Weights of a small masked spectrogram model: activation gelu, patch size [8, 8].
Rows from block 3 of a small masked spectrogram model, named by matrix and row number. Rows with one number belong to one neuron. Each number is 128 + 32 x the weight over its row's rms, rounded and kept within 0 to 255. All counts start at 0.
After each neuron's rows are labels from the 100 clips, of 14848, where the neuron reaches its highest value: "peak in band" is the frequency band that holds the peak. Only what is clearly more common there than usual is listed. The data: melodies that start on their tonic, played by one synthesised instrument.
# fc1: MLP up (model.blocks.3.mlp.fc1.weight, 768x256), inputs 0-255
# fc2: MLP down (model.blocks.3.mlp.fc2.weight, 256x768, transposed), outputs 0-255

fc1.102 [ 96 108 195  80  57 102  90 151  98 155  75 128 126 169 129 164  61 141 138 132 114 137 106 113 145 123 157 136  98 100 146 138 157  82  80 134 171 155 101 145 129 115 108 145  84 141 117 130 131 183 149 132 160  79  85 120 127  95 155 154 129 111 150 139 139 105  91  98 191 137  99 124  90 105  80 162 112 144 189 192 149 133 131 130 152 110 183  91 162 167 144 114 209 125 109 145 134 192 191 118 130 144  92 161 164 140 134 172 155 157 123 123  78 158 107  78 144 121 155 124  90  99 111 118 159 108 108 139 133 169  86 118 126  61  80 119 168 109 109 114  91 135  72 146  75 175  94  90 118 199 125 171 161 120 155 131  76 128 188 127 156 147 102 145  98 112 126 127 157 157 231 140 127 120 107 115  86 139 164 110 155 116 133 112 153 123 110 181 107 132 154 126 110 106  98  83 133 130 126 186 118 152 136 183 127 119 116  93 154 113 159  78 104 140 112 158 123 154 123 132 213  86 109 164  62 138 124 234 147 131 130 182 114 198 139 123 133  54 142 123  93  65 127 110 116  91  80 161 169 119 119 134 148 127 149 145]
fc2.102 [149 175  84 148 194 123 171 106 143 113 220 111 133  73 145  96 182 100 100 150 108 110 126 140  87 165 120 136 135 133 156  95 150 174 196 116  72 148 141 137 149  74 139 152 195 142 109 119 157 110 101 182  86 192 160 137 142 108 142 108  95 136 137 108 122 117 152 170  72  98 187 138 138 105 189 134  90 126  79  66  79 125 123 147  87 135  98 139  87 100 107 122  74 123 150 104 150  80  54 101 157 139 154 109 120  86 141  79  84  90 160 139 161  92 119 143 100  67 115 147 161 154 101 130 136 152 167 123 144  90 182 131 101 155 146 164  95 106 164 113 130 111 143  82 159  74 195 122 177  47 122 114 118 106 114 182 176 123  50 117 110 112 140 106 130 122 141 171 123 107  71 137 161 139 159 162 155 143  96 137 164 158 115 186 107  93 136  74 137 168  88 139 130 145 115 173 120 105 132 107 126 116  97 128 148 129 142 178 106 141 124 145 135 143 159 105 168  77 116 154  99 212 137  94 159 125 150  70 128 129 142 102 138  74 114 131  98 173 141 142 167 184 143  84 132 200 156 130 101 157 121 117  96 111  92 109]
peak in band: 250 to 500 Hz

fc1.95 [135 114 122 157 102 120  97 177 141 130 150  43 189 127 107 140 138 144 137 101 151 204 100 116 158 142 115 149  99 149 155 123 108 163 105 136  34 116 169 101 190  91 133 101 149 179 115 155 142 150  97 149 114 101 189 161 119 105 174 129 103 148  74 184 126  84 110 169 153 153 125 159 110 123 152  93 119 134 138 186 119  50 130  95 134 119 138 101 161 117 115 131 117 176 111 106 219 123  85 104 127  84 137 132  83 162  93  94 149 137 188 108 106 140 104 161 128 127  99 187  74 140 159 127  69 104 115  88 175  68 120 126 140  86  74 135  76 180 108 109 137 156  69 145 130 122  98 106 111 139 123  73 130 106 120 117 139 144 146 110 152 158 118 126 129 171 151 197 111 124 134 119 153 140 118 152 124 158 102  82 167 101 108  81 138 125 131 177  55 113 133  97  84  70 128  57  80 138 166 120 106  87 112 133 153 140 185 119 109 110 112 176  93  98 129 157 139  83 170 102 149 105 164 134 137  62 139 111 123  70  98  88  97 149 115  92 105 151 142 106 107 123  91 156  83 101 207  68 122 135 145 164  72 104 166 133]
fc2.95 [115 181  78 119 136 138 161 125 140 129 142 123  93 135 116 100 178 144 113 127 163 167 105 140 107 151 159 144 109 116  95 134 146 160 147 186 131  79 122  93 138 141 103 127 181 131 115  58 156 126  83 103 123 140 106 160 116 105 113 116 161 150 185 188 153 109 143 141  98 142 145 105 133  71  84 151  95  93 133 132 155 117  90 120 163  85 159 142 104 123 155  62 142 122  68  96 117 122 158  93 127 173 159  88 135  62 105  75 110 204 137  88 196 148 148  65 134 153 134 103 161 119  61  75 142 127 117 109 110 140 134 102 150  90 183 138 138 164 168 103 132 119  77 146  77 106 168 119 118 121  77 188 193  99 179 127  78 128 130 106 129 118 127 147  99 149 106  89  99 151 115 173 171 125  90 108 147 118 132 129 163 110 147  56 127 200 122 137 132 102 179 156 202 101 201 125 161 117 143 180 143  93 101 119 157 137 127 112 168 118 154 144  88  80  37  99 106 151 112 137  61 184 137 110 148 117  79  83 115 127 165 132  99 164 148 163 182 109 188 142 107 124 138 193  69 104 149 157 136 126  79 133  98 166  96 128]
peak in band: 4000 to 8000 Hz

fc1.147 [145 111 150  64  58 121 161 120 144 114 139  80 120 113 194  95 112 197 134  69 147  95 141 201 118 128 120 102 123 194  73 112 111  91 123 153 130  92 235 108 103 123 120 172 122 139 117 134 159 103 145 147 133 138 132  86 171 156  89 101  89 173 147 132 114 161 127 121 104 131 148 111 125 121 115  91 147 179 169 137 106 129 138 128 131 153 173 142 120 163 168 138 142  92 122 134 160  89 148  78 116 145 194 129 184 141 111  65 172 127 175  44  97 112 176 120 120 122 154 138  99 123 115 132 183 205 159 100  88  98 149 123  99 151 132 139 105 171 135 109  79 157  55 164 100  97 135 127 150 159 120 162 111  84  98 124  79 195  98 110 104 176  74 141 125 104 120 108 197 145 134 183 166 145  93 132 113 133 105 142 170 161 164 119 118  79  98 173 107 142 139 136  99 139 177  75 173 159  96 180  79 135 147 106 178  53 104 115 106 131 112 124 114 125 105 105 110 109 142  94 129 213 142 132 148 133  99 148  99  89 116  87 126 142  91 158 141 124  69 115 149 174 142 176  96  80  94 170 115 127 139 110 136 104 100 124]
fc2.147 [126 159  58 154 149 110  74  81 136 121  97 209 136 140 102 145 144  83 122 158 102 150  94  28 128 163 151 131 123  65 192 126 147 186 142 129 190 144  40 118 135 114 145  69 116 137 155 137 124 165  95  90 127 155 105 119 100  92 192 152 173 104 130 135 102 128 171 136 163  96  80 154 130 138 166 175  56  88  86 119 129 127  95 131 124 126 119 108 160  86 108 121 120 184 173 113 108 167 118 157 160 106  57 121  63 106 127 195  77 148  97 216 158 160  75 160 184 150 138 140 116 132 159  80 100 116  94 134 123 111  88 139 141 106 132 118 108 104  83 162 149 148 165 109 135 157 145 108 117  97 152 107 140 175 146 160 157 131 110 145 123 109 184 169  97 153 153 155  69 101  95  67 114 119 149 102 159 144 149 140 100  91 128 142 110 168 116 116 132 112 168 127 114 125  87 176  79 122 145  78 140 172 103 162 123 144 166 127 122 109 141 126 169  99 135 117 106 114 103 174 154 101  90 180 125 114 182  93 160 146 140 166 124 138 169  84 105 131 134  93 157  73 124 117 174 189 171  68 119 143 159 123 140 164 114  97]
peak in band: 4000 to 8000 Hz

fc1.684 [118 129 124 137 150 153 138 104 105 114 120  56 120  84 164  92 107  92 117 123 126 170  82  88 119  95 129 137 119 116  80 135  61  82 131 133 139 154 104  96 162 143  68 119 166 131  85 141 123 142 138 172 108 112 179 167  98 116 132 117 105 145 151 173 108  96 165 111 128  93 177 148  91  98  68 122 154 167 155 165 112 141  72 155 168 185  59 146 113 176 142 124  82 138 116 143 107 101 151 125 122 135 171 134 120 180 111 108  69 146 122 111 126 109 154 154 113 128 166 199 124 109 172 145 171 144 133 187 150  15 164 111 120 165  98 143  97 121 158 136 173  96 169  90 214 164  89 127 119 221 150 141 139 107  97 133 132 105 156 105 171 119 112 130  96  66 107 132 151 119 142 164 178 200 135 121 198 118 159 127 110  73 104 136  98 109 195 162 113 121 184  78  90 146 128 145 154 127 101 123 156 185 142 149 158 113 104 136 160 134 145 129 124 160  81 105  96 150 143 160  53  85 126 181 120 112 158 158 167 113 138 118  70 164 118 133 126 149 112  62 150 144  76  70 153 170 154 126 155 137 113 166 126 156 150 144]
fc2.684 [117 107 150 111 132 148 115 124 116 144  93 177 122 161  45 178 117 145 132 143 131 105 174 159 169 114 121 103 176 111 141 137 187 221 125 120 136 116 157 131 122  99 165 107  61 131 137 126 171 139 123 100 118  98  96 111 114 126 102 184 155 115 101  93 152 154 107 113 129 154 137 130 139 121 175 151  90  93 124 137 122 143 158  91 118 101 178 121 133 125 117  86 162 164 126 156 198 166  87 150 149  85 114  86 169  84 102 143 212  84 141 147  98 144 105  87 145  73  74  95 157 147 115 124  81 125 124  99 116 213 108  86 134 105 105  96 184 127  92 150  62 139  72 168 109  83 161 174 163  77 107 117 119 165 105 151 107 173 104 201 135 141 134 124 143 140 133  90 104 127 118  82 139  76 104 144  99 129  92 179 123 187 171  87 129 153  72 101 117 165 101 173 149  99 124 119  92 117 187 161 105 110 101 124 108 150 168 120 122 156 135  86 128 105 170 163 189 111 114 129 203 141 130 110 103 141  61 127 116 154 111 143 173  80 118 130 177  84  96 196  98 107 168 164  91 102  91 111  94 111 144 113 200  99 122  91]
peak in band: 250 to 500 Hz; 0 to 250 Hz

fc1.703 [ 98  85 179 177 185 143 154 124 143  99  93  92 135 164 139 149  99 163 161 110 143 125 139 166 160  78 145  93  91 125 184  98  79 108  87 171 138 131 124 191 145 178 130 135 165 157  56 141 130 141  93  84 176 163 141  94 114 101 105 128 115  83 153 155  48  12  68 107  88 160 139 148 106 123 171 170  93 135 155 140 153  84 107 175  80 102 163 108  70 104 124  84 101 121 124  88 100 102 123 153 155 104 140 131 141 118 137 114 126 169 110 148 183 132 101 150 119 156 164 121 133  69 100  86 125 108  81 135  56 150 138  68 118 137 151 119 130 143 172 169 117 140 142 123  83  91 109 105 127 111 100 153  96 116 181 121  94 138  79 219 141  99 110 179 140 119  74 151 147 115 152 155 163 143 142  87  80 143 172 112 105 117  75 141 172 152 164 117 128 166 162 172 134 197 159  61 127 192 199 107 109 127  56 120 128 126 169 120 141 145 138 117 123 110 112 138 137 124 129 112 143 154 131 147 144 182  93 126  94  71  97 100 143 136 142 106 111 179 132  94 135 105 115 109 141 139 140 115 150 180 125 141  63 136 118 101]
fc2.703 [147 142 149 142 124 186 117  80 139 181 128 117 108  90 196 100 148 151 122 116 124 155 117 140  93 131 102 140 158 134 125 134 170 103 181  95 139 143  94 102 125 129 131 120  83 140 139 147 111  89 160 160 123 107 137 159 134 159 167 135 134 147 119 167 112  74  67 119 158 139 129 126 113 171  93  97 113 174  98 144 123 140 142  92 162 109 165 101 169 120 104 209 111 122 116 154 186 132 148 123  95 172 105  67 100 165 150 131 134  46 168 122 157 140 146 129 198 103 120 157 152 113 115 168  87 185 151  74 160 119 136 112  78 139 105 104  91 130  68  96 144 126  96 139 108 113 154 192 139 141  98  93 142 161  74 135 117  96 179 115  79 144  88 108 145 125 102 132 101 159 104 106 148 123 208 168 209  88 119 152 156 144 196 136  67  82 154 188 142 132 171 183 143  97  96 165  83 127  85 119 170 187 117 128 158  94 157  98 105 136 148  82 113  93 113 124 147 109  80 156 109 113 108 106 135 159 172  61 143 122  52 147  63 138 115  74  92 124 109 221 160 170  79 131 102 126 149  77 115  69 124 103 124 124 128 137]
peak in band: 2000 to 4000 Hz

fc1.34 [137 120 209 126 133 133 107 108 131 117  98  93 142 134 153 146 188 133 119 128 139 137 153  96 175 140 198 171 135 148 149 111  71 110  82  55 126 138 118 154 169 142 127 117 152 138 114 151 186 144 177 143 112 155 163 175 108 121 127 170 133 130  94 142 109  92 121 153  98 131 127 109 120 117 139 100 136  97  76 147 126 124  72 150 124 110 146 119 176 145 169 113 112  86 149 144 156 132 126 126 169  83 169 112 153 108 118 125 124 132  89 132 179 157 135 139 108 105 146 145 131 135  78 149 115 154 142  88 159  36 146  90 147  85  69 200 112 138 134  94 169 148 126  94  82 108 107 114 157 134 184 175  67  98  75 134 134 105  90 119 195 132 129 149 160 107 178 100  89 153 139  57 102 111 173 127 100 120 134 111  84 150 211 133 149 104 135 135 184 161  82  68  76  82 143 110 179 119  73 219 152 117  83 205  76 121 127  66 110 101 134  89 114 162 145  87 193 124 162 106 167  84 125 154 141 146  91 119 142  92  84 149  92  95 122 138 149 162  88 116 153 123 131  83 182 173 100 117 132  85 153 150 133 174  90 140]
fc2.34 [126 123  34 169 135  97 148 111 135 128 180 118 145  96 141 127 103 153 146  59 123 164 136 165  81 173  77 125 122  84 128 151 188  98 156 198 140 109 189  99 148 146 174 117 131 106 126  89  58 129 103 130 104  70  87 116 112 120 153  78 145 136 193  75 116 167 128 112 141 119 126 135 137 140  91 115  98 150 170 166 140 129 154 138 114 156 140 133  93 100  61 144 138 173 111 128 103 109 115 110 102 180 130 144 117 182 139 115  76 136 145 127 107 149  91  95 146 137 101 138 145 133 177 127 126 115 122 165 121 192 102 143 117 124 133  91 144 120 164 153 143 142  96 152 178  95 126 124  65 141  89 120 146 161 211 118  70 107 148 184 107 133 121 105  58 126  50 157 108  81 135 197 145 114  78 104 178 138 124 117 205  84  54 135 149 206 117 103  67 102 137 184 159 135 115 144  70 159 170  74 125 134 161  60 161 135 136 148 168 137 147 128 147  73 113 153  81 125 112  99 127 178 164 108 121 122 168 152 139 140 173 119 164 139 166  87  94 118 147 123 104 114 160 158  59 109 138 167 123 123 108 120 112 115 128 104]
peak in band: 4000 to 8000 Hz

fc1.370 [102 154 131  98 102 206 157 151 164 147  86 109 133 163 116 169 102 118 102 170 137 100 118 152 112  88 116  73  96 102 116 101 101  72  95 120 191 126 150 154 151  88  87  91 126 166 163 166 111 125 175 108 138 124  97 140 190  85  76 125 149 102 125 124 129 145  94 129 112 136 142 128 127  66 180 169  89 144  76 105 144  64 156  87 133 185 141 195 152 119 116 183  91  61 145 163 104 115 154 127 149 170 148 182  77  64  60 129 166 181 153  89 143  87  88 163  95 118 113 116 164  64 161 186 136 194 165  97 101  85 156 173 134 123 170 107 128 138 116 136 179 109 125  93 159 142 166 168 115  96  82 159 150  42  86 110 173 103 139 153 136 137 143 109 158 152 136 127  93  83  80 162 165 127 166  93 142 159 151 151 122 112 151 168 138  75 139 138 136 131 171 158 111 167 212 149 114 121 100 154 158  74 150 141 131 127  96 118 126 132 178 105 112  98 147 153 176 114  89  98 187  67 129 116 119  87  80 129 109 103  95 142 145 119 119 109 131 128 153 149 139 100 123  82 145 106  99 145 153 143 117 145 163 124 185 136]
fc2.370 [128 131 113 162 151  66  80  95 108 126 168 113 116  86 150 120 166 156 148  78 139 191 132 124 143 176 122 146 172 150 115 185 167 164 182 150  74 139  98 126 128 174 150 157 126 109 133  92 159 127 103 153 117 150 158 116  70 175 154 132 107 122 134 108 121 118 115  90 110 132  82 136 124 181  69 105 151 120 154 150  75 182 101 166 128  95 142  55 125 130 165  93 154 197 133  79 155 139 111 117 113 100 122  61 166 162 150 127  91  79  90 180  90 156 173 127 161 120 150 136 102 198 113  85 100  65  84 171 159 139 101 123 128 129  91 133 147 112 122 112  66 147 146 185 107 119 115  91 120 166 169 113 107 219 190 174  89 146  88  96  86 130 138 191  95  91 104 144 176 173 175  66 100 118  99 143 103  97 113  76 136 148 132  88 108 167  91 130  68 118 127 100 133 121  56 128 146 125 137  93 114 181 113 115 118 143 136 141 158 156 122 157 147 179  94 127  88 150 145 154  89 170 141 149 149 197 166 115 174 175 112 114 113 131 141 138 108 131 129 105 132 137 116 174 108 163 148  54  86 110 105 127  97  95  81 120]
peak in band: 250 to 500 Hz

fc1.81 [114 124 126 123 102 109 165 132  92 149 131 178  30 118 102 115 113 168 156 118 104 167 160 133 145 193 114 103  97 129 118 153  80 166  90 150 132 130 115 140 114 167  83 138  88 133 141 111 205  81 127 109 146 129 144 180 119 151 111  79 112 153 132  73 128 140 140 182 144 119 122 104  80 154 152 143 137 143 129 119 197 161 139 125 148 114 157 138 172 126 108 119 124 113  84 105 107 138  66 166 173 161 140 162 138 106  87 145  77 205  61 119 125  86  81 148 141 173 159 133 111 161  59 163 123 182  89 143  72 110 125  72 101 140 145  99 126  47 109  61 112 167 128  86 173 128  84 125 154 119 153 155 132 100  96 104 130  93  83 167 151 149 163 150 125 138  99 137  95 127 177 128  87 165  99  91 108 118 121 140  96 132  74 106  94 102 107 139 115 149 102 111 118 162  84 139 127  97 151  65 125  96  91 130 142 180 128 194 129 158  77 112 177 195 124  65 181 180 169 118  50  84 170  87  94 133 126 152 126 137 114 195  83 146 119 145 144 142 160 119 129 134 118 115  82 120 130 151 134 165 162  71  91 150 129  77]
fc2.81 [155 147 119 158 141 141  90 136 169 114 130 132 177 130 114 136 157  89 156 119 162 131 116 160 111  82 138 186 174 112 111 116 148  74 141  83  92 111 117 143 130  91 127  88 121 137 115 130  64 151 157 172 149  96 119 108 133 151 172 179 108  80 137 140 145 103 118 100 169 143 129 126 161  90  91 121  96 132 108 148  62  80 105 132  98 102 129  96  80 119 148 115 150 142 151 167 131 145 157  61  61  86 125  96  97 120 147 117 177  76 165 127 109 146 162 114 143  90 155 129 153  86 185  68 109  57  97 100 164 145 142 177 162 109 106 130 110 181 135 147 108 137  96 209  91 121 157 133 103 120  64 140 112 183 155 144  98 128 154  96 140  97 116 130 106 141 146 113 160 135  51 152 178 118 166 167 131 182  81 124 137  90 167 107 172 151 134 132 159  69 189 144 168  78 162 134 103  86 143 211 124 121 154 144 120  80 153  73 116  84 171 140 112  73 173 174  97 144 106 113 172 185 122 194 188 121 143 122 109 143 141  72 147 100 158 132  98  86 115 127 163 122 129 161 183 140 140  78 104  69  92 165 178  90 114 166]
peak in band: 0 to 250 Hz

fc1.284 [185 119 146 159 139  73  84 174 103 150 158 108 127 146 152 131  94 173 118 116  84 105 124 126 189  94 143 126 115 160 130 188 170 145 105  88 117  99 160 140 116 105 118 110 105 142 156 113 165 109 121 128 126  97 131 183  70 183  34 174 119 149 153 121 186  96 146 145 106 145  74 177  64 150 127 124 162 126 122 105 144  75 155  80 101 126 166 141 169 120 161  73  81 108 156 182  50  74 124 153 165 133 190  88  87 115 118  49 160  96 189 119 147  93 157 146 215 171 140 105 111 125 147 142 184 135 189 173 119  98 115 108 142 129 138 154  66 117 139 141 164 119 117 106 134 141 124  87 151  99 140 109 100 100 137 108 117 174  84 150 104 182 161 181 148 143 102  84  78 142 153 145 159 122 134 172 128  98 158 118 154 102 153 126 161  56  74 126 115 122 109 185 103 117  93 121 136 171  54  89 143 163  75 139 166  86 138  98 157  99 144 142  97 161 164 142 117 148 160 128 105 109 111  78 130 125 100 129 120 107  96 138 142 129  93 122 115 162 113 191 172 129 129 149  66  95 112 153 101 142 136 108 106 169 158  98]
fc2.284 [109 165 122 108 160 166 152  77 157 140 109 163  93  97 133 107 146  97 155 112 165 187 117 113  74 147 108 127 145 100 116 128  89  97 151 146 120 147  62 129 110 148 108 162 169  83  91 136  72 161 113 154 133 123 156  45 189  90 192 104 151 102  99 178 103 137 116  88 139 151 170 120 166  84 104 108  89 149 140 129  87 186 139 147 150 135 128 162 105 107  93 205 169 119 125  47 234 184 146 126 108 116  74 135 160 156 174 216  97 131  86  90  93 175 135  92  73  93 120 147 145 147 128 127  52 103 103 107 142 143 140 120 126 138 157  79 183 137 130  99  54 164 179 156 134 117 136 136 101 150  77 135 136 142 150 107 110 107 143 116 166 105 126 123 106 116 147 139 133 102  88 144  65 127 143  93 127 180 153 154 138 167 114 157 128 163 131 131 121 138 178  85 147 104 141 128 162  80 184 146 147  67 144 106 111 138 104 152  82 200 129 166 129 128 100 125 137 112 132  74 152 166 136 158 111  92 160 162 114 154 127 126 102  95 164 103 180 109 130  60  81 125 139  82 154 125 161 104 119 118  98 137 161  92  81 159]
peak in band: 250 to 500 Hz

fc1.576 [106 132  80 151 111 153 139  83 108 123  64 140 118 126 155 129 134 197  83 114 151 134 149  77 164 115 112 139  78 135 156  77 133  94 149  72 137 187 118 133 103 146  98 107 178 130 123 126  93 102 139 129 136 138 112  91 158  99 136 124 106 102 159 116 120 137 148 137 135 155 108  97 175 134  98 163 114 119 147 176  78 131 122 111 163 158  96 169 165 118  87  64 124 140  66  94 113  57 102 116 147 134 110 124 105 133  95  99 113 131 113 214 112 160 129 184 148 131 160 133 169 132 139 117 147 102 140  98 102  83 159  72  94 172 254 108  84 138 144 162 106 133 130 171 111 123  66 169 192 161 148 140  51  82 130 174  95 125 153 174 100  88 120 213 175 119 116 150 106 150 154 164 106 162 141 116  96 106  82 152  99 108 132 106 161 173 157 113 133 119 113  98 135 148 115 166 168 122 144  97 122 101 152 117 145  74 103 125 170 147 171  96  90 131 139  78 118 108  90  86 109 119 111  80 102 118 130 105 146  77 124 116  51 118  38 179 123 176 121 125 158 164 105 124 154 174 204 150 194 114 123 133 114 123  95 111]
fc2.576 [121 146  77 155 139  94 150 112  98 124 109 128  94 186 148 150 151 148 167  47 114 130 193 180  81 214 141 105 140 110 115 125 111  84 143 159 125  57 160 131 168 143 149  99  81  58 191 112 174 143 107 133 182 147 104  95 178 107 176 136 177 113  89 115 136 152 110 167 103 123 142 141 110 131  98  77 152 158 150  96 114 108 109 120 104 186 102  62 142 132 155 124 191 221 142 143 140 122 155 167 116 189 115  98 132 121 133 124 136 146 105  92 186 137 131  96 155 151 146  66 107 102 146 166 133 141 171 133 122 129 129 148 155 151 110 157 163 154  70  91 156 121 105 122 116 121 136 140  96 119 110 101 114 141 162  73 154 104 146 113 132 173 114 112 173 129 184 110 129 112 112 131 170 119 145 138  51  46 123  97  61 107 147 122 147  66 114 132 117 150 129 113 135 144 133 141 203 124 145  58 146  90 163  90  99 165 179  92 107 178 131  83 138 121 157 167 140 148  60  76  84 130 119 143 134  62 128 116 131  98 183  90 127 142 149 134 184  83 111 108  86 163  99  83  95 112 130 155 111 142 183 127 123 146 109 132]
peak in band: 4000 to 8000 Hz

fc1.88 [ 89  91 149 182 109  94 126 109 138 102 141 148 107 175 113 151 144  17  75 150 143 130  68  89 133 115 140 108  80 135 144 102 129 118 130 119  52 106  69 156 127 132 138 179 137 148 116 126 131 178 110 107 127 166 141 110 102 172  76 162 117  77 141  90 136 115 174 124 126 134 104 147 101 138 140 187 140 109 142 137 192  96 132 154 146 121 127 124 131 100 113 125 140  85 131 159  75 120  87 121  77  71  93 175 134 145 153 150 113 149 154 179 138 115  78 172 124  96 112 137 111 177 176 134 153  79 109 160 157 120 119 120 123  68 176 131 170 144 173 143 149 124 101 146 153  99 142 139 132 100 139 130 112 125 110 163 121 121 162 146 134 130 150  80 167 161 138 123  83 125  98 164 113 192 107 103  77 128 151 161 156 140 185  94 148 170 171 141 129 133 132 128 126  87 188  68 162  79 210 165 109 132 172 150   0 142 102 102  89 124 113 154 123 205 124 112 116 166 158 107 101 153  80 156  63 177  79 122 160 144 151 213 116  85 125 159 137 124 127 147 169 116  96 121 107 133 147 139 127 194 125 131 162 121 141 183]
fc2.88 [124 131 173 102 161 175 120 127 103 162 141  90 170  59  98 104 111 205 169  76 125 149 159 177 106 138 119 125 158 141 131 110 177 158 152 136 182 160 138 108 117 142 154 111  94 118 105 165 116  95 176 120 119  96 140 149 135 113 179  87 160 178  69 168 115 170  93 111 122 123 109 105 168 129 126 102 148 122 149 119  73 120 135  65 160 145  83 125 137 162 205 123 108 177 104 127 171 186 169 151 193 197 132 123 116 104 107 126 154  92  99 109 122 115 172  90  90 135 128 120 128  76 113 122 132 155 167 117 139 143 142 130 133 145 121 110  64 126  71 149 124 146 125 111  92 134 135 116 122 157  94 107 137 102 129  53 166 128 122 135  90 160  92 169 113 100 115 166 190 111 188 128 167  99 123 165 156 156 108  95  82  89 114 195 152  72  71 123 114 114 142 131 131 144  70 130 112 177  57  76 135 119 108 118 234  77 159 159 122 154 126 106 108  59 131  99 154  91  75 174 157 110 152  90 170 100 164 149 133 105 130  53 132 174 173  80 129 123  96 101 122 128 147 140 177 125 162 117  96 135  83 113  90 140 147  92]
peak in band: 2000 to 4000 Hz

fc1.529 [116 140 112 176 156 120 124  69 137 122 126 123  74 158  98 110 172 157 127  95 196 118 110 156  94 134  81 171 126 117  67 114 110 187 161 137 127 107 101 111 127 140 116  86 110  85 117 111  82 146 143 112 133  74  47 160 140 111 108 123 109 159 137 140 119 152  67 144 130  71 169  87 121 121 134 144 127  95  98 127 150 131  79  87 140 103  72 108 159 102  93  94 141  96 107 165 125  99 148 120 117 204  66 115 125  79 138 149  80 117 209  90 172  82  88 160 126 128  93 112 149 179 119 173 134 145 201 210  96 102  84 148 103  95 137 162 141 135  97 168 153 150 119 177 120  59 127 177 138  91 149  85 124 127 164 168 126 103 123 117 116 160 113 133 164 182 138 139 117 101 118 132 141 149 123 196 129 119 138 161 174 127  76 105 141  87 203 169  53  73 132 188  99 130 159 154 120 188 127 125 180 181 104 131 130  92  96  99 139 139 159  83 112 109 109  84 118 169 137 106  90 109  84 123 110 189 137 131 133 144 109 152 159 177  80  57 112 115 151 142 107  88 115 144 100 107 126 106 152 120 129  77 128 116 140 189]
fc2.529 [168 111 195  70  96 138 132 211 119 109 131 116 146 124 171 145  83 123 158 155  88 125 145 123 179 123 141 117 145 135 189 156 147  54 111 103 146 169 129 153 115 128 165 147 142 183 128 149 156 130 111 138 138 148 205  55  95 121 142 126 152  90 124 106 145 101 146  85 102 188 142 149 142 136 108 125 137 181 148 149 112  90 184 161 112 133 165 182  61 150 157 155 107 135 115  83 137 140 121 134 139  80 209 170 137 152 132  87 166 135  49 190  82 162 154 105 122 142 175 153 129 102 116  74  98 132  72  57 129 136 170 103 156 152  87 109  92 104 146 109 105  83 158  72 122 207 137  73 107 141 114 138 105 149  94  52 141 148 129 162 130 107 128  98  97  88 106  98 125 163 121 113 127  80 131  51 137 143  95 115  81 145 185 156 110 150  84 100 198 176 121  77 122 140  79  88  90 111 135 128  78  64 150 119 111 160 158 155 133 109 121 145 140 177 153 172 162  89 118 139 128 130 168  96 132  79 116 141 141  94 141  90 103 105 168 163 157 122 123 124 138 147 114 123 169 141 128 146 101 135 110 171 135 169 120  88]
peak in band: 2000 to 4000 Hz

fc1.514 [159 131 168 134  73 101  47  85 120 163  78 124 153 117 168 112 115 153 101 148  91  86 138 118 108 141 106 140 135  73 124 101  78 113 149 136  73  73 167  92 113 112  98 128 133 123  51 160 112  84 147  83 145 145 202 177 193 130 167  94 105 158 129 108 132 134  98 143 144 146 163 177  80 110 138 146 158 115  89  96 156  85 171 218 120 128 128 153 109 174 170 115 172 133  94  68  81  73 125 145 107 159  97 139 109 102 153 193  93 102 165 114 146 147 154 104 131 162 166 175 107 146 178 138 126 151 111 117 121  96 139 166 136 149  92 147  89  95 144  99 139  68 129 126 158 155 126 118 111 133 121 108 126  98 170 146 123 113 172 110 135 109  90 202 164 122 171 154 129  93 164  98 110 109 139 102  88 152 120 151 134  96 114 118  79 139 159 156  72 136 197  91 129 149 179 106 103 113  96 111 126 115 128 110 185  73  69 157 153 145 110 144 124 112 144 106  99 108 213 101 108 107  97 135 137  93 125 125  83 103 128 174 165 151 124 120 106 160 164 112 205 210 159  72 203  94 141 163 127 148 121 117  97 142  89 109]
fc2.514 [116 152 123 128 104 138 173 186 145  87 164 188 102 182 117 123 182 160 138 135 170 186 173 128  85  80 147 190 127 123  81 110 109 136 160 147 140  56 192 137 112 114 175 150 126 182 142 130 147 119 158 164 172 175 109 153  99 124 160 130 134 107 120  85 186 139  99 134 145 160  83 148 145 214 136 120  49  78 107 127 163 157 141 112 158 121 109 144 110 105  84 111 116 158  85 172 222 131  88 139  48 116 124 184 123 171  49  37  95 135  79 171 153 127  77 144 108 135  87 118 115 124 113 133 134 107 119 142 113 127  64 113  92 173 135 161 142 156  94 140 144 111 140 117 106 136 155  95 158 158  92 129 173  96 139 154 157 155 128  88 101 123 134 103 148  94 137 146 117 207 140 123  65 148 101 118 128  71 121 128 134 184 152 148 156 107 184 116  96 119 122 138 109 134 104 144 169 134  56 158  90 107  91 152 114 120 137  87  89 103 110 118 147 116 196  99 127  87 121 153 120 144 171 140 104 110  99 147 153 144 100 136 103  94  98  51 106 148  92 116 123 109 121 102 108 100 135 166  87  92 102 146 129 182 111 111]
peak in band: 0 to 250 Hz